Weights of a small encoder-decoder audio transcriber.
Model: log mel input, encoder activation gelu, encoder num experts 16, encoder layers 6, decoder width 320, decoder layers 6, decoder norm layernorm_no_bias, decoder activation relu.
Data: trained on single English command words and digits, spoken by a formant synthesiser in many voices, 78125 training examples.
Rows from block 3 of the audio encoder of a small encoder-decoder audio transcriber, named by matrix and row number. Rows with one number within an expert belong to one neuron, the router's apart. Each number is 128 + 32 x the weight over its row's rms, rounded and kept within 0 to 255. All counts start at 0. After the name is the row's rms in percent of the matrix's.
After each expert's rows are labels from the 100 clips, of 14976, where the router gives the expert most weight on average: "responds to" is what is common among them. Only what is clearly more common there than usual is listed. The data: single English command words and digits, spoken by a formant synthesiser in many voices. In brackets: how many of the 100, against the usual share in percent.
# router: router (encoder.blocks.3.mlp.router.weight, 16x256, trained with AdamW), inputs 0-127
# up: expert up (encoder.blocks.3.mlp.up, 16x128x256), inputs 0-127
# down: expert down (encoder.blocks.3.mlp.down, 16x256x128, transposed), outputs 0-127

# expert 1
router.1 099 [135 116 178  80  81 134 125 133  70 127 134 119  95 129  88 158 153 128 136 139 135 111 172 163 135 104 161 129 155 164 182 130 190 127  60 206 158 120 111 159 155 159 107 130 147 191  96 162 173 119 114 151 134 127 147 107  89 152 156 128 193 152 136 128  95  84 135  75  86 118 169 103 136 108 179 133 133 124 137 154 108 174 177 169 182 115  69 126 101 193 129 136 117 113  97 108 205 143  94  95 118 160 130 111 100 135  78 136 149 114 136  84 181 143 177 151 164 134 106 145 135 133  87 176 134 175 149 119]
up.2 105 [103 142 128 121 162 146  68 124 145 158  65 137  91 115 142  80 124 108  99 126 105 116 106  86 161 147 120 142 172 134 145 121  76 127 154 135  91 119 114 119  77 149 189 129  67 120 116 122 126 147 107 143 110 179 156 116 130  90 109 180  75 117  99 126 129  78 130 127 174 172 154 123 109 140 128 145  61 128 125 140 131 134  73 143 183 151 128 136 143 149 121 130  69 113 130 136  94  96 114 136 135 104 193  92  58 151 151 129 103 112 113 134 174 117 133  89 142 130 127 147 158  91 173 134 135 142 125 152]
down.2 103 [127 112 125 114  96 128 184 140 149 101 163  38  14 138 134 115  83 126 119 175 118 137 143  59 146  84 116 125  97 128 130 138 172 116 193 146  86 162 181 126 224 189 147 218 133 110 106 144 134 130 109 172 152 120  80 164 116 115  83 124 153 125 146 127 113 174 126 135 133  98  96  24 134 118 147 120 115 147 114 128 136  82 135 125  68 137 112 148 155 145 140 159 170 181 137 145 132 132 113  90 150  94 101 142 174  95 141 158 103  91  73 104  62 116 131  81 147 116  86 185 140 139  78 164 121 102 167 101]
responds to: pink noise (55 vs 12.9); voice: child-like voice (50 vs 24.9); white noise (45 vs 12.5); clipping (30 vs 8.3)

# expert 3
router.3 102 [108  93 163 126  98 142 149 151 120 194 130  82 108 133  71 140  65 102 115 154 137 148 198 154 185 110 166  95 111 112 143 172 134 109 107 168 135 147 108 123 104 174  88 170 133 196  87 149 151 101 146 120 115 145 136 147  78 143 170 119 199 176 128  89  85 117 114 133 102  98 176 137  72  71 191  86 138  97 173 162 157 129 191 142 126 118 122 113 102 159 165  99  98 114 119  95 163 135 116 107 122 129  93  65 144 136 147 115 121 170  95 141 154 141 146 109 156 128 125 140 111 118 123 141 129 157 115 163]
up.2 100 [154  58 135 160  69 105 120 124 121 102 127 121 181 104 162 155 120 135 151  96 103 184 114 147 148 155 121 131 200 128 154 239 190 150 129 136 109 131  98  70 129 121 112 117 106 120 150 136 150 123  72 131 174 129 134 149 112 131 168 110 148 125 106 119 149 125 147 129 135 166 139  94  69 136 126 145 118 129  92 116 138  70  87  97  53 123  86  95 119 127 125 192 124  80 142 133  98  80 141   0 121 146  86 115 104 104  98  94 139 108 161  84 138  95 158 112 166 124 152 162 134 216 151  80 176 123 110 135]
down.2 107 [194 130 172  84  92 125 153 104 105 129 121  82  93 126 146 107 126 175 105  70 110 134 141 158 143 133 124 113 133 145  86 168 156  93 151  95 105 168 116 135 224 174 163  94 111 136 180 169  97 107 190 136 166 127  89 145 127 145 135  85   8 137 128 130 122 138 183  78 120 114 124 129 114 112 126 184 118 119  89 139 153  31  44 135 134  97 178 170  78 100 123  76 125 148 128 170 120 134 123 143 120 113 138 144  89 117 168 157 110 119 151 160 137 146 146 117 128  90 126 107 133  95 197 111 138  88 130 143]
responds to: quiet level (70 vs 28.5); pink noise (51 vs 12.9); muffled (low-pass) (29 vs 11.8); /eɪ/ (27 vs 6.5)

# expert 9
router.9 096 [104  76 152 142  80 123 139 109  99 185 167  69  70  96  96 132 117 110 114 125 185 135 179 138 163 126 162 118  87 121 119 175 159  93  59 182 178 126 132 150 130 160  81 189 157 143 129 130 165 102 135 139 138 126 172 141 135 121 189  73 186 149 145  85 115  82 156 106  69 126 138 122 144  50 202 133 154 135 148 134 156 158 148 145 148 113  83 100 139 144 168  97  82  85  91 123 160 145 107 106 140 117 153 102  95 130 101 135  98 164 104 124 170 147 165 118 123 149 130 148 117  62 108 116 125 160 136 166]
up.2 102 [106 125 126  61 130 128 115 151 184 115 143 155  99 148 159  47 122 121  96 104 101 163 142 128 115 111 110 139 129 122 123 119 156 138 128  54 181 127  99 107 190 145 149 121 115 141 132 136 114 120 129 120 194 151 208  97  84 131  64 126 116 181  77 124 115 104 142 115 122  85  83  92 138 151 105 133 210 120 125 161  99 135 112 154 117 150 132 142 136 151 187 175 146 155  94  85 124 151 111 126 133  77 137  23 136 144  92 147 173 129 100 118 140 119 193 174 113 130  99 126 126 104 128 113 127 147 137 104]
down.2 103 [ 96  64 120  42 181  98  60 141 146 148 124 111 118 100 126 151 125 144 122 163 142 209 109 101 123 108 171 145 144 104 134 159 138 102 229  84 128  60 165 136 186  63 147 142 100 132 101 146 114 186 140 168 126 117 128 137 152 110 122 111  45 208 143 144 144 150 107 161 187  93 138 166 105 123  90 161 141 107 129 127 226 159  95  96 123 127 133 141 131 126  96 137 153  85  96 159 137 161 112 111 143 145  46  99 106 167 124 130 178 135 117  88 103  91 124 122 143 125 139 129 152 118 137 182 131  84 141 150]
responds to: mains hum (55 vs 12.7); muffled (low-pass) (50 vs 11.8)

# expert 13
router.13 098 [ 79  70 211 119 113 125 120 139  96 125 167  82 115 135  84 144 109  95 111 153  95  77 132 130 175 162 133  85 104 137 145 199 142 156  98 175 169 116 111 162 111 154  95 153 149 182 123 125 173 134  98 148 131 161 185 141 100 132 174 146 175 114 164  95 100 103  86 126  86 128 132 135 104  84 142  79 166 124 172 172 147 182 213 184 125 135  85  94 100 163 130  86  93 116  96 103 203  69 119 106 150 135 117 119  97  76 111 108  93 161  88 129 169 177 161 114  96 147 130 128  94  57 128  94 122 155 173 144]
up.2 092 [118 203 190 149 210 101 146 142 168 138 145 155 115 166 137 119  36 122 148 111 139 107 127 106 135 146 149  84 173 109 132 130  75 116  52 119  78 126 138 168 187 100 117 120 121 130 152 186 190  40 118 100 131 123 160 124 149 103 111 113 111 123 138 156 114 127 129 202 168  99  94 145 137 109 134  77 116 126 111 160 136 157 123  74 127  77 116 151 142 137 170 154  91  99 126 135 136 131 139 120 219  77 206 126  94 132 115 162 110 104 118  68 143 103 120 125 131 145  85 156 171  84 139 100 116 170 125  88]
down.2 101 [ 90  42 151 123 159 128  98 123 110 131 127 128 107  75  51 122 116 174 136 114 213 157  58 119 123 125 131 167 123 123 120 146 125 110 120  91 204 124 133 143  82 181 112 117 135 121 145 128 107 177 155 132 135  68 129 127  84 100 107 108 211 145  88 126 148 118 161  92 143 161 229 129 153 109 137 150 111 130  23 116 127 116 166 153 170  89 185  94 136 180 126 146  82 183 134 150 148 136 122 157 138 113 108 133 116  98 142 212 109 136 102 132 184 131 138  92 124 106 114 121 158 122 173 126 124 141 188 172]
responds to: /n/ (60 vs 25.8); pink noise (52 vs 12.9); /ɑ/ (37 vs 11.9); word: on (34 vs 1.9)

# expert 14
router.14 098 [107 100 177 110 128 134 165 135 110 172 159 109 118 157  67 131  98 109 100 155 131  84 139 178 171 180 145  71 113 107 146 181 174  96 133 127 110 121 131 105 138 151  55 137 153 189  81 148 153 103 135 144 129 136 165 140  99 151 195 144 157 128 138 114 155  93 165 131  80  99 163 102 114  63 160 108 124 130 197 165 130 179 155 154 135 113  46 100 137 184 160  76 115 130 113  83 203 118 114 109 168 150 170 122 114 134  85 131 141 181  65 118 164 137 115  75 143 109 116 120 109  71 127  73 126 141 171 104]
up.2 099 [194 149 243 177 182 119 142 173 101  81 136 131 111 144 176  91 127  95 152 126 123 135 118 123 160 108 130 161 162 133 109  90 154 128 121 163 124 135 134 155 108 129 145 153 133 136 143 120 130 137 125 134  99 217 132  92 133 138 122  84 143 139  99 129 177 136 131 101 115 115  68 139  82 195 176 134 134 140 130 124 103 175  87 118 138 139 159  93 153 143 140 125 127  69 241 110  61 123  94 143 147  28 128  60 154 122 122 126 123  77 122 192  96 114 109 140 198 127  87  87 134 170 160  62 126 107 124  64]
down.2 089 [182 100  85 109 130 148 123 158 129 143 169 135 142 165 113 150 137 178 164 152 150  97 138 110 127 134 114 135 115 125 124  83 121 141  87 146 134 134 177 137  67  81 124 137 117 142 127 130 146 152 127 123 188 100 118  65 144 127 200 138 127 138 122 147  73 191 119 202 119  63 255  25 143  28  95  77 161 111 149 134 146 113 115  95 125 179 115 225 127 114 152 132 131 127 106 116 156 143 146  61 160  99 108 118  93 127 106 123 123 153 128  99 119  94 119 129 135  80 123 130 111 148  73 135 116 142 148 178]
responds to: quiet level (71 vs 28.5); /ɝ/ (40 vs 16.4); /oʊ/ (39 vs 16.3); rumble (31 vs 12.6)

# expert 15
router.15 094 [106 110 179  91 127 150  86 131 122 150 182 100  55 140  77 139 113  74  82 147 106  99 174 159 166 124 138  73  91  97 157 149 147 100  99 146 135 136 124 203  89 140  90 188 181 161 127 157 180 119 124 148  92 148 151 147  99 161 130  92 173 146 110 109 107  82 152 131  94 126 191  84 107  83 215 108 106 127 166 155 133 207 150 171 156 113  68 151 102 169 134 120  94 105 115 111 181 146 157 109 132 132 100 138 154  83  83 134 130 166 100 117 148 122 132 121 113 166 106 123 136  80 111 109 131 151 190 144]
up.2 112 [126 112  87 136 230 136 181 122 140 189 197 131 160  96 115 132 106 111 123 140 109 125 129 125 129  91  17 126 119 140 130  64  97 130  47 117 117  75  88 191 145 109 115 177 128 105 144 128 139 159 191 168 179 142  66 120 117 119 159 131 101 140 174 132 123 123 186 106 135 109  98  93 157 146 127 127 128 152 157 157 115 147 150  83 110 152  70 146 142 116  99 138  87 172 114 133 151 137 135 113  85 147 169 110 140 145 119  70 156 130 128 125 126  70 129 153 130 148  50 104  95 170  96 143 131 136 114 113]
down.2 112 [154  91 126  97  73 187 117 168 105  80 135 181 130 114 134  68 132 156 132 121 158 152 149  80  75 132  80 135 126  84 131 210 137 143 127 131 123  99 137 193  97 123  92 119 143 103 102 153 119 125 134 131 122 126 163 158 135 182 139 101 233 120 140  92 130  41 154 131 139 130 136  56 102  82 124 152 132 137 110 157 129 211 112 178 130 145 108 105 150 102 133 138 123 171 132 105 158 111 123 157  83 174 148 129  61 143 126 186 167 125 121 106  76 148 160 146 144 101 115 134 116  94 176 147 125 124 141 109]
responds to: thin (high-pass) (32 vs 12.1)

# expert 10
router.10 099 [150 100 138 134  92 116 138 106  94 189 154  99  74 140 118 164 138  99 111 127 139 134 135 132 163 172 122  94 103 147 152 144 149 106  99 160 136 136 149 138 120 131  84 159 195 180 131 166 158 109 133 125 108 167 181 109  81 160 182 102 186 141 169  90  97 113 132 156  93 114 155 130 114  77 174 152  83 145 196 148 126 175 172 151 173 100 106 101  87 178 164 105 121  93 142  90 193 146 126  77 122 154 106 146 106 106  81 117 138 153  95 123 135 113 160 126 147 159 117 164 144 104 124  84 133 150 121 125]
up.2 101 [136 141 155 135 117 172 117 177 102 120 113 187 135 120 122 114 139 168 132 116 123 137 201 134 180 138 118 131 147 152 216  95 115 120  80  97 100 108 129 134 131 132 170 195 174  97 143 128 119  91 139  99 133 148 132 127 161 120  89 139 117 109 164 113 123  99 121 109 162 177  85 132 101 128 141  84 129 136 127 119  71 135 136 176 107 124  74 140 157 137 132 171 135 115 101 109 103 144 140 113 132 141 110  21  56 160 127 125 122 140 183  47 108 156  94 116  54  59  92  84  81 103 122 150 127 142 114 125]
down.2 097 [ 54 110  84 108 159 117 152 167 138 126  71 126 170 122  85 151 157 112 140 114 157 120 136 161 184 156 112 152 103 139 162  87 157 166 135 132 163 114  89 125  77 158  72 158  88 107 110 128 120 140 102 185  57 170 109 169 138 146 151 117 153 122  85  73  82 197  99  76 121 164 116  92 164 126 156 141  75 165 139  77 140 146 155 162 114 133  80 100  65 154 202 129 159 142 151  40 246 175 147 103 101 127 138 119 160 123 143  73 133 130 148 188 181 136 142 132  98 114 146  64  96 117 152 127 114 113 100 126]
responds to: quiet level (78 vs 28.5); muffled (low-pass) (37 vs 11.8)

# expert 8
router.8 100 [102  77 178  96  94 102 157 152  98 159 147  92  85 151  95 166 124 102  89 145 114 115 158 113 142 149 139  69 138  96 172 125 176  93 138 157 173 168 118 149 143 165  84 127 166 162 105 143 118 115 143 142 111 178 197 159 114 166 145  93 150 140 138  59  93  73 115 125 112  83 162  53  96  67 172 135 157 142 123 174 145 155 164 186 167 134  97 123 133 138 152  71 103 105  69 102 187 131 119 107 128 134 115 124 144  84 102 136 129 124  87 155 146 183 136 138 181 125 150 124 169  99 130  96 124 108 130 155]
up.2 084 [137 118 128 111 144 150 114 140  97  66 107  38 197 156  64 106 120 115  76  88  76 133 147 111 141 137 159  96 169 104 113 128 128 152 128 161 135 153 129 172 141  88 128 126 132 164 114 127 117 106  99  33 114  69 119 154 124 203  69 105 119 121 151 138  63 174 236  86 120 148 124 131 125 116 150 148 113 135 118 128 127  96 138  96 133 129  90 149  72 140  61  84 139 122 141 157 148 128 104 123 116 102 134 122 120 130 142 122 105 118 176 149 100 131 122  37 158 129 133 176  49 186 162 128 124 139 142 113]
down.2 083 [122 103 105 123 158 157  84 142 127 125 180  96 155 139 135 128 126 125 150  96 146 119  93 159  66 132 116 176 127 128 102 180 134 129 109  94 119 130 122 125  91 119 134 119 116 120 149 123 159 120 139 115 144 117 150 156 140 123 116 114 117  93 154 186 202 115  94 132  93 162 137 126 118 157  78 141 150 100 127 175  52 124 148 143 128 128 137 144 135  75 205 139 135 143 103  43  98 122 108 149  95 129 161 129 176 117 143 108 138  97 138  61 123 130 138  91 116 144 223 135 188 115 131 105 158 118 143   0]
responds to: rumble (39 vs 12.6); pink noise (38 vs 12.9); /ɑ/ (29 vs 11.9)